From a checkpoint of a small image super-resolution model: soap at rate 0.0038.
Rows from block 2, named by matrix and row number. Each number is 128 + 32 x the weight over its row's rms, rounded and kept within 0 to 255. All counts start at 0. Numbers have three digits each. After the name is the row's rms in percent of the matrix's.
# conv: 3x3 conv (model.mid.0.conv.weight, 192x192x3x3), inputs 180-191, a 3x3 kernel for each
conv.2 102:123114133124165051157148112168103152115120161132158165112112155161169146181120126079223142113123142164135133091110146131084128151169126140132155102171149072117088139112161115080117116145189158109127121094119155133110151132174085128177165101126156189145150175169108137129122130103145125161151112118107105109120138125128071131
conv.3 098:116092088102090120120124125114093099128189097115143053162150061093116082125203111121113136138113160107055156138169100139141141112133117151134150105143141071139178099118142146133128133082135139147058116149127114156054124082088176167130124130094128175188070125114142142181128144142107127113112144155140147090126167109104123139
conv.4 100:132119180104153126089113039116102149151140158123102148150157143103162094074107189125142187123125126107170107118164148145136121133124197098139125152086158114112099115105150136146154115161139149137148130156128120152098098130134086101126122112145149143117136096115127117107142140119119128139095167175134129119126110099097103153
conv.5 105:084126124133085172100162104138094139156175113129126165137099161110120206128188187121102173132111218101193182162145148146121200147148122118104125120140147109151108110108127135117106074179064115083132146114135103108166125146153093134132130149172130096074118097125125153092166130136113155083129115126132135089134106085082106143
conv.6 094:173123129155123128177173110123115148116134118166129121206130152139136131120165058152134138121138121109069047116121186126085085063076068094175121171088144181112225084119128093158143158165139143098157171156137118145150152086144102109191174171142098143068129137128190137183171210064070133036135128068125183083086138131115108202
conv.7 102:154081126123099097101154176172176115133155192170094109119138119115132076137152170159118126135135144062157128140140109094147112127111182102138153153102166150131154125119126136160156108109125111130124136085085123173117135141168160123215157165102124124180134097087123064166152111169095090118111160199153125151149134102156158153
conv.8 099:122136170130136162129133158141110124156105122111173145146144153125151188093128148139160097135116102044076050116102130105099161105094069187159173087122135125121114165112130167105108156173125143154143160160169102140113069102137142149128091168062173127168082117193154129063158113172102166124151111169167100120131169143141146069
conv.9 096:111107103143109124106149143102113111171145130039165155203176150186160132110105085163159143105151128175118106141115090096162107107126085112142168129111126182130120155144151164130132112127141081121089098116124133112144094104092076119082091156127053087131108125134129103113129111140130132094086103117150153138133145147129082108
conv.10 098:129073162076169123096063127135142127145139102143183091068068165102110116130146135107127073150129162154129143172149168078135084168148127109143087148135108141086147124120098108133126221114110156092153159097079101156098131136120165150112106130083104136141142139118084069183101106153145138119154100114146140109110158097150159121
conv.11 103:168137115107116168138136093100135100066153133185070120156129141105125140143156140142164169107090143118133125187149186134118079103105152035133170153166058117111153118146125136097075127083129080132111137152093119127148170103179114174189126114120060143161137109101156110119177138166160098100108131110112109119161140094124139109
conv.12 106:074143095122135053132119196180119076165164149085169162099113171146144084147127098141101134128109159153145160153141105115173092179137150092126125151142116149081207131127026142107152140091231123175082110138207071075173097111143123165164118185079120179124136141141102064172085117139121163106106093160081101118112150142147114115
conv.13 101:162127133129113054085118145157161140150094136119093157134167145099132159081132127198094120130130116147176172164153098126175142113183152105072117121139118152099097120126080104114166177188156120158109080135076153157161133177164125109077160150140129125150116100128120049107170130166110060084100112149152109125156158134118072125
conv.14 102:078103111110157096148162168113141145135084148100108127162119141160113143082171151121093167143111060204183129149168182132105141162144102101091132135162092195089100101119187165155110163088131093055109101104128133126135081137145181155135095131095112084117133157137095136073073173137153088142107129115108096129130121147089152101
conv.15 104:126124120101098085123104134053136084150186109194090110152117137114164184083068069163092186124061154093132174104147078153133167150094144183124031159148087146223199077150027162143108203102196166084147094124131103117091083097140134164111112163132156139151087148165146116059110147108137091146114103159080060078172134113120201156
conv.16 097:152119179127145104108120168144102145118135168164152111070048100123131176096118064142116145127177112138139133161178186099136158129090152167173124138121107081111168169111082097118166136113140220147156149104141092175106052088162165136125115127138085151101120137132046107075089110139071127141100097128094136115103095120128089147
conv.17 096:099124143089150116129083129161152174127115149136107105165169145131121167115124189116182144109139167125114126172112111127104119138124086063096103149134128094151074201118118176099110137135166123078099117080132153129108191144115138140130101139142087144076148133132149140158150150121112105112113076126150159125127108162152125116
conv.18 103:142114143104120134072150099137189165093116152111129138043131132145143132143093123166135148113099097060156167145134101100149187202110109168085127125170123073136110116173202090114108107161157105131129147109156123075150158163097099128148133116201128044190159138121118165120091162180097135137175128130128118128115103141159117144
conv.19 092:100085102135143044100062127130133124139162196132088127104138117106120172140132113111151162148114146173133114080157112126139230142152162098125202125106192142156193087157118113137164102120055144120145137108085124091191129122122130110090104086119129115091142137115144093150109111134122151214128048166124161169159149196171135132
conv.20 104:106190121129117147037113142163089099144124121153138082135087133176114071196147098122119140116123074193008106111096113126113164170146111133108102117073113169017103124128148153118143165111118139065124131110115135092073211127119103165130124093151162122145134118150064184137101158155136138127132091170157114148081126120188066109
conv.21 099:132076156135207136167155044113130136191138142122051114126106176128143173154164097116156107143152138071147126110172173098136090136141149136128097145093160113175124157151145118072090136100112149121121151180075183099089078156122126073137119162133157148119090130111111099144154136146110082154112174108136135131161104139172083144
conv.22 095:211145159107103101126140058185107096130109146159164107117116081110116102139111099130172224092137144140156125141119123154118165192142128168143178139077165107155143144096146169070165122178071142148135125101147108098111165126120134123145218105159141111169154137111104191121168143111133166104140093092117111141101100120115079168
conv.23 098:142137149145064139172118153118143097167133122114130133160134140166165077221146128142152100094071143164132141081130113084104102083158072154109148152186126180114123150122105138153114144097146176144122106144151169114133053113131077148213102094090129136119104111068113114090092089184203120128170128112158156112159112122151207135
conv.24 102:143157141086193111117111092139120154099101113118056160135105139111136100111067137146120167107146156173204092157183131120078141102066146124125147119119143154180114147168166106112100172064157167100119121177134136131135096106059129146146074109117111092124133096124121154064153155167138154097106073102147128131186158148094115092
conv.25 101:137136167119095137118166130122112119073098147151119133174074139154071173144155123103163146123200177192139113135111139092168140146138099122137146113172092099135075088121110075096184138170100142129211158181161108116124133170168111184120118099128120117135138132088086173156124117113116104153092110212104090087120136067156126220
conv.26 111:062128088141088102168118158150140094115094101140165123116106149158106074109135114175083088053142213185121078169135093161131126106093119104146088137150131064095178072165113163117135147075153112112115135114139106142145131112069078137138141089144119171131152155085104154170114090099142079105147177185134107085062148149150130107
conv.27 101:148145142131076088143144203126121184132045110122184102092120092166090114118141162164151130148117101122174117150100115174142172075118122125128103154127122116140122163090134132084125180129177146171108141087104096137108132103188139078092157134188125192127124160128104149141100096171182086150128105100112113147108146122123080097
conv.28 094:107142115170091108145152043173175186113139102143131133103090105122168119125124120078065079117155100105074108123152138133164142133165093121092188079109121088129129125102167104115153148044118122089104080111124118136093158118108081101134124119133157184109159110153144128150110131098146121132094134120120086148118132125093176121
conv.29 108:108081125139106134047209175163079129117096140142140146175143158130114124104162070092169115182133162188083078081134139174128174098068080107142116128173116085121101121141193137114113163107132115072143155116133128134082144189182103096130139109135127137109127103139080150158098155103123105127114125151111159137115088102123151097
conv.30 095:117130143146034123126163160131157123120160149084162143159168113142093067123116131117114173130096147127156100120070186114106157094107186078123150118091146119167091106105128113115124104189118199133124160039098132123142114131088143153097196157127098131138139119156113129104123145152148094194058117148120119080165127146148144088
conv.31 104:077119141117153090114089072127161114120140142120109197113111130119177153175146097097121163096056086130153037093091145145111135102161136130133166159119110138106103080107150184129091142137060131102138139175110108126083099179158126134170123132146132173143129168185077070158089160147098071163156097110142121169118051132161124151
conv.32 102:105152101168150099075108060121123107085128168150140083094128135124155095149098127145146150129114124094167092105166187132141139154112129132179182160147113109110135174159124133170157129114106218180167113112116105068059129129126152110114119137092139156158153152107143079170101189123175171150106104131082158121102105126120118156
conv.33 102:122158109129131104106114185149135185112147064179142133138097105137134124140098144136191179124090147108096173140171160116131125099132163108138109115093181147116085137135138097136198159150038118123148132128080134100092178121131137141109090149184096143081117144147147152040131156109098134174093102145144132082150099159109110077
conv.34 094:106087094174150166161127128116130086122132116187128111065109099128159148103114097130115108112152131100113165120093109086114103069110089122123144094105149134155122068146105129140145151091119128121137157102107122109136121140136123160138108136154171142181179154128170105114132111089094110111103116093141136124059074107083141124
conv.35 099:124141164107114122152087133189203132173084125163099122106190119131113132116077192158137152139158114209162131142115022082129116156138148155130115155103167105186114157139152174091159163048168117159103127172137116087112137123087166114134169199145121123141116148100126132079095145163163145137112064113135070128101101132140104104
conv.36 101:077169122128087155128110120121087109144116127138105103174197157076143068125142101134154102109134118095102096149107119121145098147143120095109081117151149118110177134142161149085147099123115130123102130139182120109138118123073135162139117135104120083176136177138147128168117125224127154089113157123151054165139153002111204101
conv.37 096:094103099137080114101136161113100093092140152189134160128177061122115101151097135142118106138104141109150124142181069124088136205124116149127160177145078105190130108123192192130139153147145118136096184099121116159128152118127080157093115152111123135111158089139045118186117090179112140168132124165185051165096140111154155078
conv.38 100:126140106081178094138113081186098097116073138113201088111135068130112177109123202164169115131160103206159119160146175070119091178159142131093149111129122133079164104118097140097154189097085183101106168124140066150106150126102064149196084164152116128180130117117098081163094192143114114093169092092042135117115081131137115157
conv.39 104:124154097116099131129157113130116147106136139119151124138132098141122136147149143099144132160159058121106191092132140170184168167136173113154138161088113138106151115074128107086132157198137106096104153100129139094070141149088112115129117122198142124141133131138107125096131114149104130228138134093138104161117157140171123106
conv.40 094:116065109087139071140132090154129125110092107140165122134158111157097205128075099146129153108147159088130111131195124158128157135178140133093099112102071097061116153134156141052115140154110147163103114084106134152077163131132092144114137181143139184096108148124125121146138118107158154122111120112109151118135155126114142062
conv.41 102:133098190101141092122166157178170202147131193163134136162117114174163131202137149120100139154127123148129152146097134115130087089129106110146187163110137158163194094176213117162158152160214140157119108089115210167178168140043130094094159103097128137096109123096085123105112174182093108136132183192127148130153110199169130164
conv.42 102:157088162118136098101119088114119091166134178110084122100105131155130077088162099157103116205151093090169108180149127051126097157107176086115159153124193174116123144122101120186133089130132086115018134201142098093091116147151111100159176134152116175115124107126132091123131154175078088136184096131123134074129105166089118171
conv.43 098:118133095143106163112133056086111136128170121145161087078164136126123129086133118151182190104104168100115122153087158153063119127099142150131116158156119101065139177115179145134103181122078131170158148147189096136151166113196121124144143180180140140124084118105127121119144101099077066170116159118172116156095154113104162140
conv.44 094:123169146111146105142109209138122147146163155136152083092137161082119082131122139145160209145120114158120125148142135161100120115147104086171147089154108123097157097120103075134070097073099142118127117145154156138144153078092137149156151181151121128065182128166129101234112112094109137155088159166088116121082069161071094088
conv.45 100:116135142110053075137072073122162075129106131161123089128183143131083089149117139155160203148129121159084172121137169136160111167123138141061131119145102161152150164111118115139114084145103105174086123091139135081126101177132136136162162152140168153123122180111174072156144139171141097054070138076123136118141143103136124126
conv.46 105:121135132143151058108104137085137103113185123181102141109109126153124168120127116154045206139135123082093163130112101141112158126096077172121191114133145123133118192119123133126081132108113079111155143146111137143154083125111126117124131097121103109189142128076132114132142125166139111111131108092157171146114144108151109154
conv.47 100:146102144177122096141117143158112117106117110119130147086061089137146099117101129132091130161133156099146136090165108143140142104141156079100092194149110150091139148099037188168149154139100155086095133147108172122155184130152078122188125116164153175132146186095151109107102087054145155061147138124075147086150117096078140124
conv.167 102:158143110150118142175098108123183194092182125192163147183153121175068129174156131195134140186131134141089147118094178151221143112144118168100118133137164056107111145119096155137141078107061126088165100171131138135121177167181156178122187121109129082112107142135111169110142079049167119124084152137064127155153185095149129163
conv.168 098:139108119081134133095154134181117195128167109194170148140156089135200130149152128127169094123162134155167110178133139114132116160115119091200104131127157110120084145110114155150132179142105094107091188088111138172158114171144110127183100138170111126122106119116056165106194123152111167102114117096135192169104155097117121139
conv.169 101:088131089131077131174126115129067137142111105141099120149087121144119163184123138094120114119064145131153130102148118119160106081165140107134107152124172137108163077142124126087116122153155139143130119150118126112111128126139114139129100174089161155105169144066132158196096140188130116116124102125058162122096160142040072166
conv.170 096:131088104142155095157111119130144105118088108151102130157123137121187087092124140107078100126192082146123076194098140116070199120104110134126185137107085095156129110156156090024077127109127131081126160169099111145134138054104141137121126117101134150179127149103106119150122111120149135153111102089169091147123082114089112159
conv.171 103:081145123117113147146100102139138156175097077158145176203159103056057106188207128101132060210192165122118149164129127108127136092149066098115155085161152162122075142100114101104133133171111165154135084168145163144069185161138129104135142111126154143094106136097126103154114136148146098123080062171113128115183142145123052146
conv.172 096:161149136065088090080189178166119128079161139128083108022105120139173140062107144090083106113135084048139076113148142147190074096103094146166183170086150164151128128181163170138134113107112069082144138118107093157135115124088133161105073118116119103105122098161077142157140163119084125151094124199126126137156144177131141143
conv.173 097:135085132122110115165116154113152132125168124125137168076159149091154166068142140069104174094109132061129094111169128089099123158136125137164131145098146137153146155218196092166094166111129110115100064121131150126127104115086132138124100081133116075098094074117126177099115113090105124127135123115136175198145152123134173130
conv.174 098:121142146122132119123104132110166163156109125134148150088170210146103162156099120082092145120129145088106149105144098147156162201093099152108151117086126142145183098126082125157117117087166119160154112097132149109175105129072171137114128140136106104072151106119159122113161148101140138125109109085151090117130152160141160122
conv.175 106:120108140135075125086190082085151138120054121180107148133125140123134130162085124161090062130135072130146193161102144156135070163128186153087129112169100088151164107141152142107126160190113100136140125091074132098147105145134134090121139118128126095114141148153088155140101146112146111176142161089119121146139149121144140162
conv.176 102:159113124124105127125136061125119136126144182104133127123110189083100149153187110154185101094148090149152137132091157126152116136122202123105064099194113083103146140176167143088167120148121106105112145172143092130114139098154146099098136170147144103145129143070094190120167101116133134131122128126129093094126124093115125178
conv.177 098:089159107129138075122095073124120116131110089150144084072105131155148194098130144134148150154177131156109164150122082146073132123149142133099124100147158095088051141148043140133106101151133148136110158128122094102143105149155113133114142152185136152129151109089095131053091126139118091048152138136126102162139090110135139156
conv.178 099:142086074116105159174067119066068045119108082129135088107140120140102148123101117101096114093087123158156142136098096128182094102171098118169100156083121165120096119062101134150172078127159113160169121101177128089137136132163120148089113161125148165163185139167132139158128118106133135111133107129138081145097127120081140105
conv.179 103:107141109148091077132153173139084156146092162164184184109115086120154129073137181124137084118140068106165119123111150114141097106170125143105129114138118122088086083113157154127086094113166117119137115065143143132133164104103118150184153124085119080092111090147131147142104073101145125060132140182114116141093127134127100136